config.yaml
train_examples: 195000
crop_scale_min: 0.8
num_classes: 30
hidden_act: "leaky_relu"
depths: [2, 2, 4, 2]
widths: [96, 192, 384, 768]
one_sided: false
max_steps: 21600
lr_schedule: "cosine"
Rows from block 4 of a small image classifier, named by matrix and row number. Each number is 128 + 24 x the weight over its row's rms, rounded and kept within 0 to 255. All counts start at 0. Numbers have three digits each. After the name is the row's rms in percent of the matrix's.
After each channel's rows are labels from the 100 images, of 14848, where the channel reaches its highest value: "responds to" is what is common among them. Only what is clearly more common there than usual is listed. The data: rendered scenes of toy objects such as cars, trees, mugs and chairs. In brackets: how many of the 100.
# conv: pointwise conv (model.blocks.4.conv.weight, 384x192x1x1), inputs 156-191

conv.210 094:094093132106095089158109130110145141138177127151103130127132116144095124135172123085117120098112140151117110
responds to: snowman (67); largest object: snowman (56)

conv.190 098:094135143078082148091134152103131138089145123089139146175150120118141140111096136115118184099141106106085113
responds to: mushroom (61); largest object: mushroom (57); house (31); largest object: house (30)

conv.231 105:156174212085145154137063149126143128108132108138122122099149083120107110183121144112105139112107089123125158
responds to: teapot (46); largest object: teapot (37); umbrella (25)

conv.303 110:146108138156138166123110102102130135133107114123157128102147176141106099119118103149118148100118113126109143
responds to: count: three (62); candle (45); arch (41); largest object: candle (37)

conv.292 102:137151133174122168120116168095109132159119118128131106132102110112142092112145141112126112110080079134157165
responds to: ladder (47); largest object: ladder (32)

conv.204 098:107056164132091157116138116102144101118109141143151126117147128097117179183129128115100118160131115133090117
responds to: umbrella (59); largest object: umbrella (57); mushroom (30); largest object: mushroom (30)

conv.114 094:109120130141117180100108128158164161115213119134150131168134105139145099148137103136167160137116135101128127
responds to: snowman (47); largest object: snowman (43); mug (26)

conv.299 096:143079132105133124136159100147121158129115118100161100127125116117144130132167137132120112092140137117152150
responds to: snowman (38); largest object: snowman (25)

conv.10 098:113154135150127109118096101134146127133105134107136136102147099117113127101098098155141123109083134102118110
responds to: snowman (39); largest object: snowman (30); ladder (26); pine (25)

conv.83 090:110117134169108092134103085136122154149124126139142117142117113097133110124130125130181128139107098130113102
responds to: mug (48); largest object: mug (44)

conv.376 091:151102121104125117142117132147132093112143141117151143101127124196095149121173127161155132106159120148135183
responds to: snowman (67); largest object: snowman (57)

conv.341 098:102106133145090102113104144126104157133108108168116150118176116140142116221121104133130132145099119110094140
responds to: ladder (26)

conv.243 097:088160129127138167137141129154153132081110141152164125158171186122099154115125076095094126137126164132113074
responds to: mug (29); largest object: mug (26)

conv.254 103:105145144128111132153146105112146100089114097108130114142130088157081155155148136138098090140157160174123138
responds to: house (73); largest object: house (71)

conv.236 093:093107117110113170143101108162167126143109155114113095128105095156160146118143103107144146130134130113114136
responds to: rocket (43); largest object: rocket (38); pine (25)

conv.145 096:126100122125135171092142118155117089124097142109173126119156125095134112157110107127120076105127158116114152
responds to: ladder (35); mug (31); largest object: mug (30); largest object: ladder (27)

conv.295 108:122110160115077137125093126121119075128094110074138082132120110138112136064144104115102110154142117149080149
responds to: house (92); largest object: house (88)

conv.326 100:102121108141140161149102104164125120116159132140112159092145131134118107106169134126147119148134105133138147
responds to: robot (40); largest object: robot (36); lamp (35); largest object: lamp (29)

conv.229 095:133120134101152125070117100140122126159113159102121125150138107112166134098122109114134116093073128153154129
responds to: bottle (44); largest object: bottle (37)

conv.349 103:105104103086107159096118149125174153129071143152134116150134147106097142142111149168087133113118123169118124
responds to: barrel (71); largest object: barrel (68)

conv.75 096:166105152068160123191121094107073099133133087130145129125198156116134134163105109145088167127116129093092132
responds to: truck (38); largest object: truck (32); ladder (25)

conv.277 096:168106126132145148185111099120141126094134125106124165110076131097159103132094115172167193155134104190137125
responds to: car (64); largest object: car (54)

conv.256 089:100131113130103134118128153178163130171099089112142126142143142115115153115108116115145095117163098151146085
responds to: tree (82); largest object: tree (77)

conv.318 097:201142116154103116174146095108117141184119139125088129119115139134114114161136120118138113138092109102135131
responds to: bottle (57); largest object: bottle (47)

conv.352 107:133111117159128092116135124156121114143185145155158099134129130111102100090146143136134151103127072100172129
responds to: chair (50); house (43); largest object: house (43); largest object: chair (39)

conv.320 092:079103115127088108067166145103157121179152129157101157155134109112110111125157123125106111148106149105094129
responds to: mug (33); largest object: mug (30); barrel (27)

conv.84 099:112139121115115118116105145096115163168132118117142131132134134104138145105157121130131104068093127155109137
responds to: mushroom (31); car (29); largest object: mushroom (27)

conv.129 096:105121103181099161084161120133126140126105124109095086089143127139093109141122108125131144155158146148126139
responds to: sofa (92); largest object: sofa (86)

conv.274 100:114127110149170100126098145183105153156137148109134109113137149076122122118095150156147132123101106130131165
responds to: rocket (35); largest object: rocket (27)

conv.117 108:136096137112138138102131081148073116121131120116118123152127109126076127145062125184110118137150116121143134
responds to: ice cream (55); largest object: ice cream (44); barrel (33); largest object: barrel (31)

conv.365 104:123150127134135121109147171091165115090167160087134126135149145103119117129130171127156129119097136163130171
responds to: chair (53); largest object: chair (46)

conv.1 100:157134118118099139140121114176167158129110137131138177128089105115164163126160125146100164170097109124145123
responds to: car (53); hammer (49); largest object: car (49); largest object: hammer (38)

conv.287 104:124125149129144106166131128093106130139132107156127127141148109086177145096152127178106125119147146117110101
responds to: table (48); largest object: table (36); car (32); largest object: car (27)

conv.297 100:135106100091111082092097118099080163096141139103127104095140131107168150111121076127113081154139162132073152
responds to: ladder (29)

conv.198 103:116129172151108118096078128126132169092125120144147147132163145140122103121192126130161089086120096131180156
responds to: umbrella (43); largest object: umbrella (40)

conv.379 107:129107123133099149096119124113135153120108164159109168100138086167095099137133118129112107105134102131112135
responds to: trophy (45); largest object: trophy (41); truck (30); largest object: truck (27)

conv.218 104:105120131084139173085116121105128166146140134144147106147130094158102141104115057086117110099076131133110146
responds to: umbrella (33)

conv.208 102:108127124113102140135116120149106145115121156117146106150114126144141156126125126136133117135119127155143107
responds to: mug (37); largest object: mug (31)

conv.356 098:116131111111116149142148151115108112128120145154130123115149136103148118082097083084099158119135096106098158
responds to: sofa (57); largest object: sofa (45); umbrella (28)

conv.269 105:108104149106137152105157110190132083119142134151120097160132137126127106159138132120118143140118166135162129
responds to: tree (35); umbrella (30); largest object: tree (30); largest object: umbrella (27)

conv.19 098:104111137112145107139088094152146122105147111089110135136126131170089129111130113128086101105127159145109145
responds to: truck (35); largest object: truck (29); tree (28)

conv.2 104:139130137118118127131145113113118128076119137129134141107168136094135118148164143120179106088157143131136118
responds to: house (25)

conv.87 102:111179121178135131143110122101123144098099145141133092152112147095153165203134098144122123131134136187113155
responds to: arch (65); largest object: arch (62)

conv.51 100:113156138113152153122130122123146136129177116089161095095114128103126134120171127110145102123155140113131129
responds to: arch (48); largest object: arch (42); barrel (30); largest object: barrel (29)

conv.230 102:100135125097165143121098117103081138127117137093143131076155172114114125159160225137147131114137116105109092
responds to: car (25)

conv.213 101:137169111161127095107110104078134113105172143131117112149126118116108154110108160136165112134162123130120147
responds to: arch (52); largest object: arch (47)

conv.323 102:087099140144117140114105150122097171151095164129127126126129131134125152095138150114158098116131148153110148
responds to: count: three (62); sofa (35); largest object: sofa (28)

conv.267 093:106117151153116139130145097126126117131091181145139104134133114129112165098118111140163170109152120154129143
responds to: trophy (81); largest object: trophy (76)

conv.89 101:109103118137148155084141133173134118117144125096144089150137114101092157060132057126123114153092128157105147
responds to: pine (29); barrel (28); mug (27)

conv.142 098:109120153192109063082131142140125131139157161098094107137153119120171152094115114135141093096152121124135097
responds to: table (47); largest object: table (39)

conv.177 095:118123121144107150135113134142119174114087124138178123116106116116127132147137169107120112115114128127166077
responds to: bottle (36); largest object: bottle (31); barrel (26); largest object: barrel (25)

conv.276 105:123115154144111156143139160169113139142128170078172096124084148141139101162171105110118127094122138142107182
responds to: mug (45); largest object: mug (40); pine (36); largest object: pine (33)

conv.34 095:092168162062088117161083109144119138123103134133100118092132129162137089120148101100135152130122095113165108
responds to: mug (40); largest object: mug (35)

conv.86 106:120123105105131121139118089153098119122113153138122150115144200180151123208092143091129125140137130100088113
responds to: arch (43); largest object: arch (34)

conv.367 095:125133137127174143102149120137136123133132111121105147135099156136112148123144112171123132136153087110153136
responds to: pine (48); largest object: pine (45); barrel (37); largest object: barrel (35)

conv.322 106:157117123161142102147117119128112133095109097105123099138132111097107125090119122107115133159104111144147118
responds to: truck (49); largest object: truck (45); sofa (32); largest object: sofa (31)

conv.217 094:179093142140159148132158093145106174139099135077138100181145133122121165106126110193106110139124124150113135
responds to: snowman (38); largest object: snowman (32); barrel (31); largest object: barrel (31)

conv.63 109:132142134116125132114129111138180121128110120121112130138129112115203156132154103121139123101119101093109163
responds to: ice cream (83); largest object: ice cream (53)

conv.40 099:096128118130166133085133120128109133115113112114132127097160125175168134167131098088132123164099117146147148
responds to: robot (43); largest object: robot (38); candle (31)

conv.171 099:134105100119129105135191120138133129121128089126129165129108117110139092173145140162125139165120121123116114
responds to: car (25); snowman (25)

conv.103 092:144124133120107096134098115129122131080085139124135103142113144128133114139169068104153154108116134097140086
responds to: ladder (35); sofa (32); largest object: sofa (31); largest object: ladder (25)

conv.4 102:130109148099148150146125142127133103140125145130098140111119108135101162120145082111097139120107123127142131
responds to: teapot (46); largest object: teapot (36); ice cream (25)

conv.332 103:119114130135107142126164082124124148120161091114111153135125133128154142133130090197121125095117097147146105
responds to: snowman (36); barrel (28); largest object: snowman (28)

conv.55 094:137132146139142148061148143133122116149121141119131126129117102136106118097122081097118160102171148121119138
responds to: truck (35); largest object: truck (32)

conv.383 106:102134141150161102112150146128112104109107125101127160140109135116096142112117148161104166135146137138133140
responds to: car (34); largest object: car (30); tree (27); largest object: tree (25)

conv.53 115:124150093138125142060126141121141126102117151130109120116121098143118185148134125116188122132132115150159138
responds to: bottle (97); largest object: bottle (86)

conv.48 097:147116165175112099135149142176121112134101153149104097162116147124143136158173140155115107107158135126122125
responds to: mug (53); largest object: mug (51)

conv.77 097:111150144147106100138119127096109113133135178140121111143159170138153155131136197144162098115128118174159172
responds to: trophy (51); largest object: trophy (38); candle (28)

conv.28 095:139119109130167117114107131124105153129121124120090128149157101107104124142125125134082108134126102146162105
responds to: airplane (49); largest object: airplane (27)

conv.337 094:120118109178116132094112144087097105135112177148161101129139136086134131157082138131149169127141120105109087
responds to: tree (35); largest object: tree (33)

conv.0 099:179121147137138108137132109119104120131108104119110137146116170090104151103106052111121105101105099104155127
responds to: pine (37); largest object: pine (34)

conv.300 096:139100124127117120084140129099120132130135086128133150096158113109143118109124135105147133140144124159148147
responds to: rocket (58); largest object: rocket (44); snowman (34); largest object: snowman (25)

conv.104 099:109170089134139113080097172103173115147152120091150125122148092113143127131114148127097118123105135155082171
responds to: car (47); largest object: car (38)

conv.363 103:164151108160153102083134095123154151126126101121156121144139174163117091143101143109119081157141135142111147
responds to: sofa (79); largest object: sofa (75)

conv.61 097:160119072106117139147123171110107119138097117123104144154135099179141113140129125188101155106118124105133102
responds to: mushroom (83); largest object: mushroom (77)

conv.290 097:116100106120092128130104109105110123119147115128122109104152092109101114135148136144092104143174154142085141
responds to: barrel (82); largest object: barrel (79)

conv.69 101:092125118115154103094139135148136116172144101082136117134146155101114093123113130123111122100145106138131122
responds to: tree (38); largest object: tree (38); duck (30)

conv.93 092:133142110109130147098104115185146142113190122152120115126098143188143110124145114120123107119107145180085130
responds to: house (38); largest object: house (37); mushroom (31); sofa (26)

conv.128 092:110157120116136132101133122140128136102118138116091135135116150082129136128125098111128133142143112110088154
responds to: tree (47); largest object: tree (45)

conv.26 099:116123152140098145102108126118139089098129167095144171096163119106091079136118128108129080183169086166110143
responds to: car (44); largest object: car (40); hammer (26)